python train.py --model="image captioner" --dataset="small renderings of single solids in any pose" --train_examples=197500 --image_size=32 --crop_scale_min=1 --horizontal_flip=false --rotation_deg=5 --cutout=0.4 --tokenizer="word" --vocab_size=54 --encoder_arch="inception" --encoder_norm="batchnorm" --encoder_activation="relu" --encoder_depths=[2, 5, 2] --encoder_kernel_size=3 --encoder_stem="single" --encoder_widths=[96, 192, 384] --fusion="prefix" --decoder_width=192 --decoder_layers=12 --decoder_norm="rmsnorm" --decoder_norm_position="pre" --decoder_activation="gelu_tanh" --decoder_mlp_ratio=4 --decoder_head_dim=64 --decoder_fused_qkv=false --decoder_bias="all" --decoder_qk_norm=false --decoder_layer_scale_init=0.1 --decoder_parallel_block=false --decoder_inner_norm=false --decoder_positions="rope" --decoder_prefix_bidirectional=false --decoder_connector="linear" --decoder_tie_embeddings=false --init="torch_default" --residual_init="zero_last" --optimizer="muon" --muon_scale="original" --lr=0.014 --momentum=0.9 --nesterov=true --orthogonalizer="polar_express" --adamw_lr_other_params=0.0028 --grad_clip=0.5 --steps=4000 --batch_size=64 --epochs=1.3 --lr_schedule="cosine" --final_lr_fraction=0 --warmup_steps=200 --weight_decay=0.09 --adamw_weight_decay_other_params=0.01
Rows from block 8 of the text decoder of a small image captioner, named by matrix and row number. Rows with one number belong to one neuron. Each number is 500 + 25 x the weight over its row's rms, rounded and kept within 0 to 999. All counts start at 0. Numbers have three digits each. After the name is the row's rms in percent of the matrix's.
Before each neuron's rows are labels from the 100 texts, of 14976, where the neuron reaches its highest value: "fires on" is the input token at the peak. Only what is clearly more common there than usual is listed. The data: small renderings of single solids in any pose. In brackets: how many of the 100.
# fc1: MLP up (decoder.blocks.8.mlp.fc1.weight, 768x192), inputs 0-191
# fc2: MLP down (decoder.blocks.8.mlp.fc2.weight, 192x768, transposed), outputs 0-191

fires on: "twisted" (16)
fc1.50 075:515534470484504525546488469517501474507493488484501510509457535526531490520513477464464500501479502460473480524502516509503459507500519499468493510503486512514461504524507468523538488483478490517446469488501513484504512468496468545506462501494491481509473470482515511502529480521531488476457478545511460516534474503524477515516506469515455526528519484509477437523521513524537545480535464556550503535475485477460560509497454517502485539478465473531544494469472530460481490493499491499498525492506522493511491489455441466484515500523478520514493525523524486518526474495516452511
fc2.50 083:508494498522470531522473530494499518482490524523493462519501475498481540509482504518550532502514500579505488476475510491510541474498487535486538521513523481515572489519500539495527502472504526502496514517566483514503511492555523455499534474487525511455503505481518482466477499514429449498486525493484526512512493497515480457492494545516506495528477520505486518515482501509480456501536539463470469516475487458480488508482487493484498516482464474502503521506508522534489490503492484511495518460508480481481472519505508492474485527547502529484430477554534491532512450536470473492

fires on: "a" (93)
fc1.71 127:516437510522519481554505518480462533501540510524516462484489535468453492511507539464465523506492499548542489492450518490494517488557501520495499456474488502510553493493477487460520476527494506548506509488455487500524464496530520501528479505499491510487513508468530452522452479484535527529471478484508509518490469491465528524469487457506540537514489496488492469455505499535561495458484535500498477515531529504495545500499487525538518486458473528521497488471556521495500510494501498532507486488466491502482486475485449503507490519491531480531497506506501488462489504499474506460
fc2.71 144:510515478512515526501484501508532484503502523499503491506486441436527517511471506494495514488530519489441483498490515514475479481518498513467477531534502484495508491452454501502478445499488496464510486454483487521472539490505540520515485540463490458489519528507507504527516463505525509490497495527461541468490526564512520499469580512479497503531466520525511493466481549501490468498510496526507504467449468482485564493484490486503516530528521500490495482525459518542500501476478476511452494520473519541505478469471511485489523514509491515472455547506501479502472500465559503501

fires on: "dotted" (45); "checkered" (38)
fc1.111 035:536521494473516451506506518520521510476522500530475497485493476487526530472502491447470537488506485505499490524493479490491483526549512500505563459488502483473504480537512594534525499487540466545515497491547460482449515526504469521501442533495490521505518488526492474472509456460484522508492503476463492507434469494499527514512513472493523507499457494493476515518485486489481504457492529508549518519481512495496516490461523502491483498481493490478485515518516547504480523558508496518476436514467508474535481526519538493479487513504501503506482484448509478492541483487534513489
fc2.111 040:505502537502459522490471512453512459533502497485477496512531524519497453513509487475553506505519497506479499503459510527497491455499502477462447490488532531476524488488509415526471515516480547464507480452484466485523511517486523460494526475509529499465522510496503528562495491505515509520522496518480498525525485461506472496493488532536501452480487486518479500494458513495500521513475496461477525490487441494512476540499541490465488561483471478490482500514507462515548490466479499511508540475511478468504473463464482516540467511499453495474469492538488500517500506486503518540

fires on: "a" (38); "<end>" (31)
fc1.448 105:496493507510514489502500504446527479477491509468468521530485510561489490503450493455470475516496490488504469523482464499427496521461536480451491511507520491552498525546535510540504469482491485542547502529489532495512488482478486513461493512472484495514487492519490487493515481509506522435506520490479502476489520528441486492492501530510505474476473521536511527491494515425467512498460504497529514487491499490484546506533453492517541475491476519474539529488478519452472476493487527490483498486513517506476501514507445514540479476506514529474510561465499509485481522464484483502
fc2.448 108:505507476466491488488537510499446512458513475535481532468494500510499498547488517503506538488546543447494487538486530460527488514473465465510509486480493554498490454507451518505458513486484511443508510520513501461509511480487511505514511486496477506491497448461515476504529517505469503487512482515510463501503531501534492504504504470478510486493536466499519478467541467529503464488524473495491529509525517469504457450503525518481511479493519534492483478531523477477481448447481493443488488518475495507480474480487495495499516494535498550538498468544490544509521495454517537553

fires on: "jack" (25); "ball" (22); "cog" (16); "capsule" (14)
fc1.476 091:484469503524524545496509493434515554443539497489551528497466492473482507530469466451533529505504492552494482501490474510517471510499524463449522461491490513502520504500508508529498442515528498495487521487527514506470503510554508501539516479517528483520500511496519497473516534504501469502520487514521516512555504483493467447574518441470484477544511531488492524486475512482504497475518513486483510519505513510461463533532479502550536506480549513513491494502526532535508518509503529456523496508477526496479487498532528528520521534500518483499513473504501547476500495489479484473
fc2.476 091:497447480531500467522511507489519450501465495438457515500484504563478514527520497504466507459484434436490506533491491477491467483479465538497483510521491528495483529520562482493494449519501481546507510474484519525522478479499484457484465476493472471513494493473496467495548507527524511529534488509512505485495476457525499503519502471493516510521487513466491474535514502481513509477474491506532510499473455480505557497488467526469538505480485505531466510526550534478511504532474516535480504498490499497502535474504480470493528529528505485509548527520489492461490527497539532514

fires on: "<end>" (25)
fc1.129 051:509465526514499516477484519520508473516521505497547512498481569530507509531542457497501492514516551525498488497512584536529517472499523507472514507504516477514489527499461514509504478497467513511491459494424530491522501501518501521495470482513494509531506470549482488483529537489501520520475458502495471500527513479503523446470468505526463492466472502491519472489467511485513519504483489543485441531497509510475536474528447480529517481484508500529498521487487507487472422542498545504519500511498474492485446520481472502520509484514455482504480465522490461485461503490496497512
fc2.129 066:485528494485518470525529487525465519475499490493462511470509480487510541497517493512504485522496491484475537453480488475488502475511475489521500522472506504469525485509551509582512489473545497508525503492566506525503525518495520504511556487487524436488529539534522494554514489538532460500523553526532501480484513499503472520520512473499526464520497512552518516502540498485504507512512485474524451489529480527534467529481509474488473462504502510474508520548507479478496527497496470537498467513544522501513522537545515487520539542532549493544517498511518502512524485473505517495

fires on: "bumpy" (20)
fc1.663 075:541498518507488485466527532527464487508496504518461537476473551462547483500488480505505541536532487493502535540480490490395504509496471499487548480490478505514515471519514500516496459466533497506493461491544531488464482504515522456519489511486500503496535521487510566484514471457514494511491521484484516527503490497505494503568506524535512493533467531511487445498543495495468545542479477495547496534470483496458478476469488529502515505505496496516506515544488502546516524518494502544518485504498548474502495520493483461464519501508509490490522517492516518488510532505478497485
fc2.663 067:476537502481524473515493502495530473494481542522457476504509447555547475486527478507494535471524513497499515500521491483525516440491524460521464530506520500511497528515503493504477541482525526508478505485430528487524487449497536545473517466482479517465446526500507470517505534503482525505507470542496494524522470466502453510473487525514481493500516489536519520510462549488489473497499511524459526505516485529480533543503526476525533490482445512496520530516501530472539492502538505481511523494482525450523506519478476508561521503484469499503485509506456518467485501528499479487

fires on: "grey" (30); "black" (27); "white" (18); "pink" (10)
fc1.553 137:473503490482475481500513503487477515501523483511530510497526485524459484545484496477474520492490481525460538539504537469514506500557533497515501539487513481519489487464490536484510474516507560483500498479520510542531529496523473504505475518533511503486505499559456469485504491501504563473492488464494484526457501527516539507497500456487518507569473495506522462506479529487448501500526466504521512512529454446496496528494442500499452465508509506528527472507547510542487539480537501479522477474484486508462495480480517522484497465514444474488465518497527503468494522508488513541
fc2.553 139:504512500510553531513516473487521514499537550548472507535549498505497478480471541534495525504453503518495492531478518494450516482510514489500527494553492489469560501516477477511497472510478495523508469507417491502529506479531517490545505483492526502492526490464509515510507523500512483462464459515530507470504527516486489481494503496481487501491495454448510499470534426515467510531527467502509459514507495546498520509514471511493516491491491517502492516490524460528515486522482501480530526525518504469528477515466494525578519489510455484481522473538469466474510514506525473475

fires on: "bumpy" (90)
fc1.134 065:466463488465515496549511505494463493509500551547490474518517525531464525487543517455519544507471543525501496548514484530529498513498537495497509485515500486492535442510538474486548497479507518492504448482495475502476493517523420482540483489514489482461507519470513531526515488478466526541479470491494505530552495503484497506465489512479500525477505503485521526481509507448549493477514465506470551534493514470488501460513482486492522478521488540484479485497479518499500515505502482479443444525496481517510481534510468535495526513502510486505515522528478460477524476505528519523
fc2.134 074:510531483506504541528498453491464499455469494450505465512487492503523447479518496496451511500545508473500516523454512511468520515482502500489498568507498505517490491467516541536466513507461498472488485528522568492531491541499528462511478516532517543522471503502510488482511476493499484512512452466499504480486495504494563471532503478531535504476483491549514488499519527467510539530513473515487486532473499544518482495466491508482505561455455498497541505497511490528515477469492495491503542521510503471464466498511494509485514496495437482489492483512489443502492513477524518457

fires on: "jack" (32); "torus" (21); "sphere" (8); "egg" (8)
fc1.446 052:507510492514499482513473512507455530498491552497496506502490498452514501524500518520506515563488482525472453498511475522514525498527485494520535467548452440480500457521537500500499522516491518534476472461520505523476453550527521534498518511516507489500522513497456513500540506463504484554475470488489499547536493471485529497535505499519435466536494498498516500525480509539526491470482469526510476480511497483491503521544483557496468501502480559517472494524526483503539536496525511518529495487506477499494482524546521511529488555513477513505466500531473494467497499473542468518
fc2.446 048:491476520484494515488478481510544536546489481486521503516518516548490460517485545511475480499540518512503469459485500480474509521521486535468511502492493506535491540486479525512530489510473470470494477527464505544550466483445528521491439519481552447538505510492490480452480521527519435487497523464526522506506498463470483475520504491539528475499504498527528497508527514511508517518479574495474484501481470531488545500493553509531492469474489506511513496489538510537520494494507479455493492509520487501508541471471494492472519526525518472497523510486535497505517482450506481539

fires on: "<end>" (31); "blotchy" (14); "bumpy" (11); "striped" (11)
fc1.681 112:548511480516475484496515512523514504502508500470541506516467478505460507480501530466536511513496481532494541492450489473504486495474451519513516467510502520560515530499525480483501515456541516495459505453518476494442517512510454506482484519492552482510569486474493546511519525460460517487469524494540510536472499505536494516462523486521514497497505509502505475479447505465474513468509510489524497490477483457529514500508484484523555495513494542519497526477493511525538548493511507477563497504490485473486473495517470477541507526512478495456518514492507519460488507453498456491
fc2.681 106:477518503454488504490525546498518483504534499496522480532482522499491524528523463440507470501496493469521474515509512513520506522506521506522471500465479487509451507545481456471518518525491521466504499469489472477538496474491506518516501508487520464567515510506476447511507488495454502516485488510504462500529508514527537525496481480541506463526517501512501517488512516479541501480498525502454493496519507534449527551521498530510485506492510461503457445545566498491500468467489466442506535516537441508485524487467520510450534524492520504492497506546492512539483514482532501513

fires on: "dotted" (28); "checkered" (23); "striped" (22); "blotchy" (9)
fc1.547 120:504510474438461494503437501478482513471500489515507510494477531510497526517462483512484520483509488530518511526447531549510488507527479492482500505529520478492499555504486513467516513527452516536497526496477515532504482495494511508513465479492531497474508506495480479492489545490536461481471515470505500494569486479481492480508483509499501524483529464494484462504541469489525509453453487495541522548488528486496511542535508509518497524535478466489503487506469511493483476497459402498475461482524494520491487500482501512513450530521505512544543479460514509481503490467473462463
fc2.547 119:520523494518500444473503503513442494464480509491508529506495491479508505531494483515508475519482494492533521520524526494481462493500492492538513465504506480510492474445509558506464475514524513470477520475518482475509490477516511509511506549523523534458445494528494506490472511484500505517426471521532482500497484484474546532454469501512492500473472538488465550467527512547476493541522500501467525515523505502512509482487474531531516543525545494464478501489473522550447516476514461503499487508470479544509522554463494539482504506508462491474525507517520535520466511503499519527

fires on: "bumpy" (63); "chain" (30)
fc1.452 045:439476481518466537509517511466502519483519541536476519506491535474488471504491496477533468514488489480532506517478515472491570456511485520509504498530484502487458553463504474510518471541493516501506491523511480469484503560477499472491494514474495494485497481457537507470491461478544525517510494479498497543496469481460524465520514492489496494522483486511542583493521523480479528491476490522482526521554473492481500533528494493463505505478516546525514494499504455453509496501488482475504457500514488496513510469437528537489541535500505496495504431526501491514468494497503491491
fc2.452 045:535497512490507455452503474519524482467505489466561465528523487501455506515487489468510548531505493484497507496540506520492542479531502503513488504491523472507539436452511527515495555488501501484484491496496502505506487482491483512495495531496498544470512519531483517517513522505495535515510520466530494494507515496533486504502509494475471498448497494532519460476448452483519510492464523516492511483472529477477493475503501500517483515554522478548480542447499539515535539468498512501450508516533511507457461528530489465548508517500480496506505512473451544523517460560503482493

fires on: "jack" (32); "chain" (21); "cog" (19); "dodecahedron" (16)
fc1.207 054:520489521542465490543468508471491523464457478476528510513463501478520544502499473547543497506524508469478466505499481501503486572525509508481550474501547508548512522533475510505508515490485495483480539470471496503539504486496491518543478540503485490492523503505506551502509475479482525487516511524511474497596460486461477537536476493503524496504539520507504488476483474486447491437519465481484481467499491456517505478488518532499469527497540476505501508504503512449481461504525509485500496502507532514515540481497478473508506520507480531477489500482513506475534463522466510528
fc2.207 057:495487482473521516506458497530468504502478510506497505510489503509531500522500459539455500502480522503476491500518463490489502449502460502510520517498493484491495498508521479536531469521501500490464474510544489492507583506459504488514541539521450531509477479499491475461463482516488473495462489506453535544465502524513506482514505491482557515503482522533502503465512497518501517552487490525513539513510431461541505501513442505491517511484501551500473498503501440542517519487485536507504507519501486504483488474533470542544446464508550512480497503515534523501503453470493504521

fires on: "grey" (11); "purple" (11); "yellow" (10); "red" (10)
fc1.145 152:470492505493481482533492490463510471485472537573512496468517519502467482497476490517495534552511416512500489492484538518457503541501496484503532488555463455472522528488507502528497457485474511478547497485502518505545493484494452487488534456494503509515528515516482517528502486489497506509517549504502483522469450498494507507510526522490502472489516501499487510503506527456481492531495546490471495511492491492542468493527518484561510518476439519491468557501483493481512498512473528497511480525501478503488518520568460467498516491465494458490494499503478516531441490507504529513
fc2.145 157:529501526491522516538498511493507469515496450495451475489494489499513452553522524482495459495483497481477485526480475509558506513541523496498482512466496513497485490468467514491493489476532470482530487465474506506482545480526505520525508480483502509515504488518494497477475519485478534537475468536425530526514553513513479519455523514509521510476512531435488482488502509501476483454504515536484489517466536521491511586460500523491499534471490469478500520492481514521514461496493494472480493502516530512465483543457516487526537494484520495538500471518544491442522507483468505519

fires on: "grey" (14); "white" (12); "black" (11); "red" (10)
fc1.558 130:500504503499500524516503488541504477470487470519518521451482553459483533501507496499433485505540503485508513498516527460500507480528524491508564485504524493516417498465517481523509511480476508493504521511468533509523499495522500509568513547502501518499522517513500480513479470509503502514490528511509514520502488472478512532486508512476517535519554484504503526492560509500489487535494521510505547481488546526467540526466501510497477489508523509540537525489521476473493487482516446513508488516495513531504526536487498529575525479487472445447492497485529515484465440493509537497
fc2.558 141:484501484535494500497488515481541529496511482452486567517485475563521483539511506527536537490508489510493503530498504543506441525470469463479499524504519540504524511513473456498491483507493459556509483439476479496463506475487502499496515501513507455481527492460513512450451482490505506501473500497511508526506459506501462511513493518502488513502504547514491500534491561518462495433497514489525524484494500474513539503528526490487501464559539520509493527525498508487494542509542513538476468487504513531506531506485560529537506537484482501467511511504503458486509471524485497511

fires on: "jack" (44); "cog" (25); "ball" (10)
fc1.464 090:524504512522460490453493514493565518462498526477518521538479522482515488515495466490520521474526481534498508531490460527489485495548520505507536487505523514513519503512524471558484558526521514506484457532535502534510476544497532485495527517520499495469471515485514514476485486505506484516485491506521530486503498498431491516520536473468484506519461466507464504515507512496474497468500527448527500483470532502488537486498486463505450480498522492515521508511527519501513498473541495474485483504495471517504495508489552515471504516484487498485476444568496493510467433479477477420
fc2.464 089:502482538463501517497501519499475513491441514515484509530509505527497486508463499503481500526437515508496518475491505507475525496456492502500511506509497533484503529513514446517533510495505464514495486483462507468498484501510448447500438471486520483503454493517498524450465458482492516483523494481496507500529489504501520503505474534477508497529533479502496483517478485441476488483483507515474484504525440506467450582484485481504594493513489516517478496479495486497533499488511518515488524495513506487489463496496478518525511477533502546485474563454479538541512485493539457482

fires on: "bumpy" (95)
fc1.128 064:467488480516469474545453468524513491487479534520473526495538430555442529517501542503519481511486501481527476503549517456559479521522532501504485511489511518522545526537521542557466478479504520523507504497547476539553517547471475477475481487500467477460496498497477558498499512512478499510452501463470495502511477524508505503518482505479515480510519498519495542483460525503497501480499483514534537514496565482516519490521502465529488464499517506525506530525509532488484484474511534525498471505503507485485501492497483523488500477485541490500516465512471498498508465498528533512
fc2.128 061:530478505449485518497477514546461488510515485510484448495504544469480438520483484522480513546498481490510528538452509520462501528495489535510521477474511505492484463516490498506502483507503509483552448514490503511478541502509496463515517520492503519502524492506510473490534477494533499523515497498513482463445546500499541489503502474480503495428474501521464463497524487492507516478519549494507519499501465509497500545498446451479492491520479488471499499511502489491483499490522460461454548514517474529475448511469502523515528504485458501460505532505475499541499476553479536549

fires on: "dotted" (45); "checkered" (41); "blotchy" (7)
fc1.20 083:490489479511509525493498513469467511513525524540508506530553446531518516516487482509481485526499503546519482560538519503523535495513525484460538517493474505546440488491505498488506506481492479505541453488529539497505499492507466531527493480488538499485515515489493527487521488511464547473540481477476506504515528529495482498421513473450498541508477481522502535455480490500495519465478474504507521468493521514526500492521541517519493480513547533512482513477510492476529534493470494481482539496516551471515501491462512481487485532523444503526474555530502445502481504533514509515
fc2.20 081:546509497511496505475496518531519542510528517479495510474582524487533513495505500499495510464485500541500483510475526522496482505521493490491527498498492493465577523534436500526474491490471469500525503524506503450530493485485521439497506510554482532500534475513505517512497568524525508521497516473469523471507482506535506481527514499565492450485515474520508483523526534493495520511485525506477505513520491492487480472486501479503525499496506484513483532484482533516535556543528497502476537487560474506522499448514479510558564522496485477524498475465490488520503502508497495524

fires on: "<end>" (42); "white" (21); "black" (10); "grey" (10)
fc1.176 105:484476495500505501491480482460486472477505484550532511473483523558472517524529471475537486506489521555492501496412513507514536506502459487526528500505503516503543509467462478495480489496509520508528487476492488501509462509499512481511447525442532526485492492518485493511513504532535548502521480503516499501502473530526491512517491494475450502505455542484489511491502482495541471483482473515510481508489538437511466469524521517478508485536494468512521500541518495520522526493488535500488505518444543477493469518477503531516428481527491482513514548490481505447482494507446486509
fc2.176 116:500509473493523489492517500515505515517515476476486470505490479467507492513484471461461539514520544449508510493499498467459488464495526481470475460468488488480518506508496493526514520458520522492503450507533500506506499485517518476485535489487525552532480461496482485476529524535509507503492476514518536497497541478478515504490536512519524458532494487490463496496462534469492504485551520500432450488499513506483573493483504453467518559527539485474466463527504568476470499499511492478462498500520509492508476507499496507508473473487469523549473495493495502458479553485521548485

fires on: "bumpy" (77); "star" (15)
fc1.396 151:491480537521492507486476466503522508510526475479523498534501493535545477519502479544497539474497460508536520557521531499526501495507476490540499553472496532478503505482517502493549496509502530474547506512547509466531548496499462492524483469472536489478512484455498482495454507513474469490502502480475468497504490512458495509526524505491452526481483512500454472508480459463486491521485493514504532493500527410513486505478500516510537488492499490494478440502468517473467481489499485487539461498522498493553489522514479562510509480543467518540510511489473495474471488515513481460
fc2.396 146:472536504525508504467501530499448526508503520481499476533524472496479503476532477465494503490500482532541515503518483431450474500477489482456455480508506516504524545493485485461530465483517465482482491473482499514501529479507483484496498477477480497474490489508519485510490509513551545478503492492480490513489524461524474531499498506506463482506519509509459516510459494524487481514501484519455486510473519468536542476528469475478533539448480509501521457472513400450479512463503508469498513500527527482504508462512488464500527491515479520509471455471511523498457474517503549498

fires on: "<end>" (63); "blotchy" (7)
fc1.184 039:497474493533528490549496491536530485467516530514504551474476548486485512447518497479488502508514491459525532520492517507427484521489473523511529443535524499520492499534473472520476513493555517475515506502524527494470472539477507514549536526461510513512507465484491463528479476469514504480498522507477431514527497495481507521474515513505532489523506507485494527514481515497546493476476517522537498517472509464509512502477510510498488482509471495526523489475516517453457502486472518555499489528515505512515512509449516497485541502548488498507470543477490436527535502532538505475
fc2.184 046:498479532493472458468500508512497471511491498476499457536522461495524523475503485523501527532531436551477472478537488484503493507543504526538495493481533497530515487507513514528518506481506526508496439554497484496527520500495459510502514473478494489521506488509527529491501467490490492491508549492491525502485534529479512490524485503504508468448487543491510490490480501482489485527494485484492473519514494503493473520545439497453494488497485513542534555488463469536519475481510458488508518492497521470486476467568480542550495478520498441494438486528475518477512483511486556520

fires on: "twisted" (97)
fc1.685 036:509502464491474499559498505481485491524534458505495478483469542491495519502496472477510496456492493502475502492482461471561515512452519495478479511461522451462479481527473497493506527486460492538515525532453562476453499486509530495517495485455488509542549485481472508485511475458485524510472471496516507469541468473470508536540500498501492497500451493496525525475509503473480504463468516491507497488444498523474519487468501523515497521491501506511517498499502498465491460493517480463484469516482511494516526468473554507534502489499506509506498403465516449522500508501490520488
fc2.685 039:499477490518499503489506480487467489495465524500516486518520485520505481499513480557505552529514523494528481478525503531479490509536508502489483513551476463536516528455538429517498477523533482495472515461595504472528496472495504516504515547510474552504479500457541508531456464491501486496523504482503503498487537500526489482496514453515476518488515483513497482506487485514499533525485486458491471511547526476548445542502467498508514516491537495474460489520520493517478486485501479528489502514498543472516502561546483500480492516518486470481545515495495508529520504513503479554

fires on: "twisted" (44); "capsule" (14); "hexagonal" (12); "spring" (10)
fc1.389 090:473486512531478502526473464458475514497473525493524487468481499576459499499502519488499515514518499520415483490483499490543525476507457490514516483507456520505519503475499510500475542463511461509490529486542533498500497502510557519494511508506507528524520490502473512493470547469505541501469478495501505501505486521511511520545537485475509494516494515486511544505528532484495470531511504487498524492522492504521465495496456451582490517497509483533480497454547507500509514466498522498479482488522463525442490478509513516526488502469543488472481494538477546470470489452535518472
fc2.389 092:459477506552485538528495524537460493488492515477489556486470509500455497514488456513466492482482502533507464517506513466482482505523495497511495488503530467540505494479463509511486502523522480489493467489475545484530502490457494490499529501493494483536532480496497449482475515500484508506492491471513450489537502473525521491491474485523438499509511497489479486540484515499475527492478512489472488490481492436508520540502477474474464490501468538461472489525479465462439535483505467516530495487537513535507491560482523488471552556491454492545552513487490499477519520502464496516

fires on: "grey" (11)
fc1.423 054:496472553516505501488504486476444448497542506504528567498488485511535522491527498486497475516484465488520501522462472470518484521482491465498514535458508503494492447502492449479494511495490505476522532506487490484499491519505473522530477503453539492524525489522477481558526479482509452478464494489488481492461475513474507472471489494477482475523532487494485467494499469517495503486547494492467536528501474523489500490510500498542572488539493479515475480490507521495512510464476494462519548510502504460517493528479539502524520453513473494500472590486498446516474524494531502500
fc2.423 064:500489502516474498496517486504512482448466480492475480529478514492517491519487530527492472492516528512539495458500522497461522562552494479471492493519486525526515558503495516524483484533485523512474479536502517494515508498483488471523522525491517452472494564504525507516469453477456563490472522445519521547475510519490497510547531557536507503521443476487475498494494528432505537509476520503517497484498558479526549489524511511484520503493520477504533494486489513511475479497539488481477515479492504509536512502511512491513524497499495464524547463510497526461481511470473525468

fires on: "grey" (18); "black" (18); "white" (17); "blue" (13)
fc1.291 112:499476493486528526503549492448493498553512500535535507519526508564493516536455454525528475496538497511501494490491560481541497484521525492525521488476482458507479471488458498508519438496516526488525513503485459483505524473509500510544503490536514521477537528508497526504531505536515459451474518453511516492485484530481516523478512500445500498445475465502509494519473470471489466481504496507512517518497521495478538494459470515492495511517513432530487472528461518532515510489531487498529514501484512477477479508482540519524525522507462475520482550493494470522486494498463518527
fc2.291 100:545462517525479489487501498515452487530488493517471505502513542454477456508515501471526506530488483494493485557491510488461483523449492498509513507492500530522563500515477510494501470538527497500491448498541523479534516481512544487507497501507479451496495507523511505479509517528471492499517527473470514490486531490481520470523518465525499478533494516501553444505458502481524506489492500471481470535466462508493488479480486534451509524493499536543493503503467489493499502577517520533489544523478514526493507508519463493548467524518542518447499447512521474476515518545522491520

fires on: "dotted" (31); "checkered" (12)
fc1.214 067:452500490475509514505468499479460498470539478548511490506486541547462479476529455491480561499501535542476516500484501517488448508520481478484489477486474491521516504463488518553509441426492488487468486495504518499497493507499483522506467477510517499487522487523479507492472495502476472483475516485508481517525508490542494463494526511512488493488482477494488518492498488522488505528471493494491518518456544494498498445524518523505474505518520485500502510508481458518544497534537520517452533501499511515481459504462453503539484459502537542476508523440508509488438455455501464480
fc2.214 070:518528445494496554528532515500472527468478440465513535446470497470470456514489488492519492475503539459490543512571512461491446491524481540451509535500471513478476486516520455493505485502496506466523495500517503483530495484522500470547478505485517452518495445490502518447492494503477491556484487518510529521523485476509448510504497526486477524496480464479511492493490532489486493509505532494505514504507492493540517538469492527487472498486476448508516466534485513488467510467496484497478456522501549526518499487524531499509503501464482503488515476501495528546503515521491522470

fires on: "dodecahedron" (23); "wedge" (11); "disc" (9); "tube" (8)
fc1.347 097:510514533495515488505502481503437524507536495495499532525467483533549453526474483480519496483462466537468525464479511526526527464499463488486522478503510468512538491497512502503497485521495531505469505521473494469480483485528504498505487467438511437508498509518513501518522493464517510441485486495542548505522561504499526520554530484507513504497463506478540522470471498509528491491471489478498502496522510485460470509513473547513504475490494539496478517536521444501524504481470488489489494487490448478462490500505460501557557495501526478481459522512529496485496446490526524498
fc2.347 097:520449503474527495499540488499504512468528471505547511519542494483494508489500505478517515496494517491529515481479451504504492498477507471528504503486490484505478520459491534511514556492461488488511496467490533550544504467509548472537446473473501506507521486520474475493471495468504510455484506490489479479528492528479511489454526539507524538489532474479501469493457536472538477456464502476465487475523505546492536556460500502527483559503495522526508472519489551501511527495507499502494526507464458480513548465508513522471525529484473504445452466501518516504507466494502503514

fires on: "bumpy" (99)
fc1.730 145:500513499481521522491474492490504512493524537517502485475426477481497507464515460481510508526524522500493483494516519483490539511482518524503539503492500551555494466554540528533489527468493524526518528499530529507498490545511528500533495474484503501486477524480519538484482463486472497553546489500515492538501487494468479510506497506472504522529494481501462469498498490486515545466513500481556499458497481495494478522473520474464475535539506485535531533502496555527495490494528500448509460514465519483535512486511484508527473494508497485533561529462428534484484484547512516489
fc2.730 156:515509499487484511484500543494486475482551534487508544506499506518520465503523517524513531478506482462503502489513465530504457528490486473494450434452482483474519527480489501489485489475521491473499531463454439509499524508512501542503521526499513514505494538469535447466481505470534454487479532542523525530516475476550549518492538505514484466470495489508478501518501462522483494471532520495447463513515549474518485467506513500524531484509492505491528508480512488508519474531470473502488489488488508487498512491474423468529477507533461532528544473529488491495497479508491526503

fires on: "bumpy" (54); "dotted" (20); "star" (11); "checkered" (11)
fc1.512 070:473484513569517484482498499494492527473498499539507536498469515469471509480460489516488552484496507524491522508522494471483483550508488472482524512496526500520537492485502502535517506499523527530471468502513482497467537494452518490549531542511529485488475460457541508513494491489520455502437517502491517559560489486493525498489539548526486472520460477493508527493484494493441547473485532479522494519489474499470460495490517478469500528496541511463510509520530490482525496556513527540482464531476479465505524502542516497475477536509496478498516496499455477474493523494479492498
fc2.512 071:522482492488533482525534496525501527534499514461432489497491473545538487511481548505481521508517486476474470505502505485506493525545493547466510485500524479519503446527493485504497470523547500466472508512493480532501466497489522481504481464499461494493530493523466483475512503539494471471529481501497479479460489533487504513529512487444528503528514478539509505551509461468527521501483534494468470524510506491454552562485528501559519444502516517477512531516520526500480481479466493468537500517522477506515541483488478491538534524489481480548511522486514537502470498513488534501

fires on: "twisted" (98)
fc1.521 060:530529509505472498524479513507477517498511501514478495462540493562510523525468486487454517500472484517540520476527485484476496445434537509457532486453519482497502465531463505498469535499491490540492511541506528478418486527500524540537484481430446507500509450521472477477487497495489525521485510509492512526547542486511483564543494480530480473509463482489516531526485523505474514498486468513527484514512498503484530536484521487477565502523507503521491495496511516486476496474517474512495511484516532497486539531500503494523500504525472507487476533482506519518504505507474509519
fc2.521 062:486483449478522445472516480473465546511464514496505514514467503482531491492474504502555549506498482551516461497502477472520512502503505459494517495545514486486521468496512440485515485504534518478449464544545474475538509446470485455512499520482493510483495465502501524491480462443461478446494501528510492508512508488525482478475513522514463506473533509487560500503494472529488543498503495514471511512489527551512461523473488469518528485499506510525481525523492525524550531499458490473491499499533507507490531513471500505512499504538491484467524481526492523544507513494509467478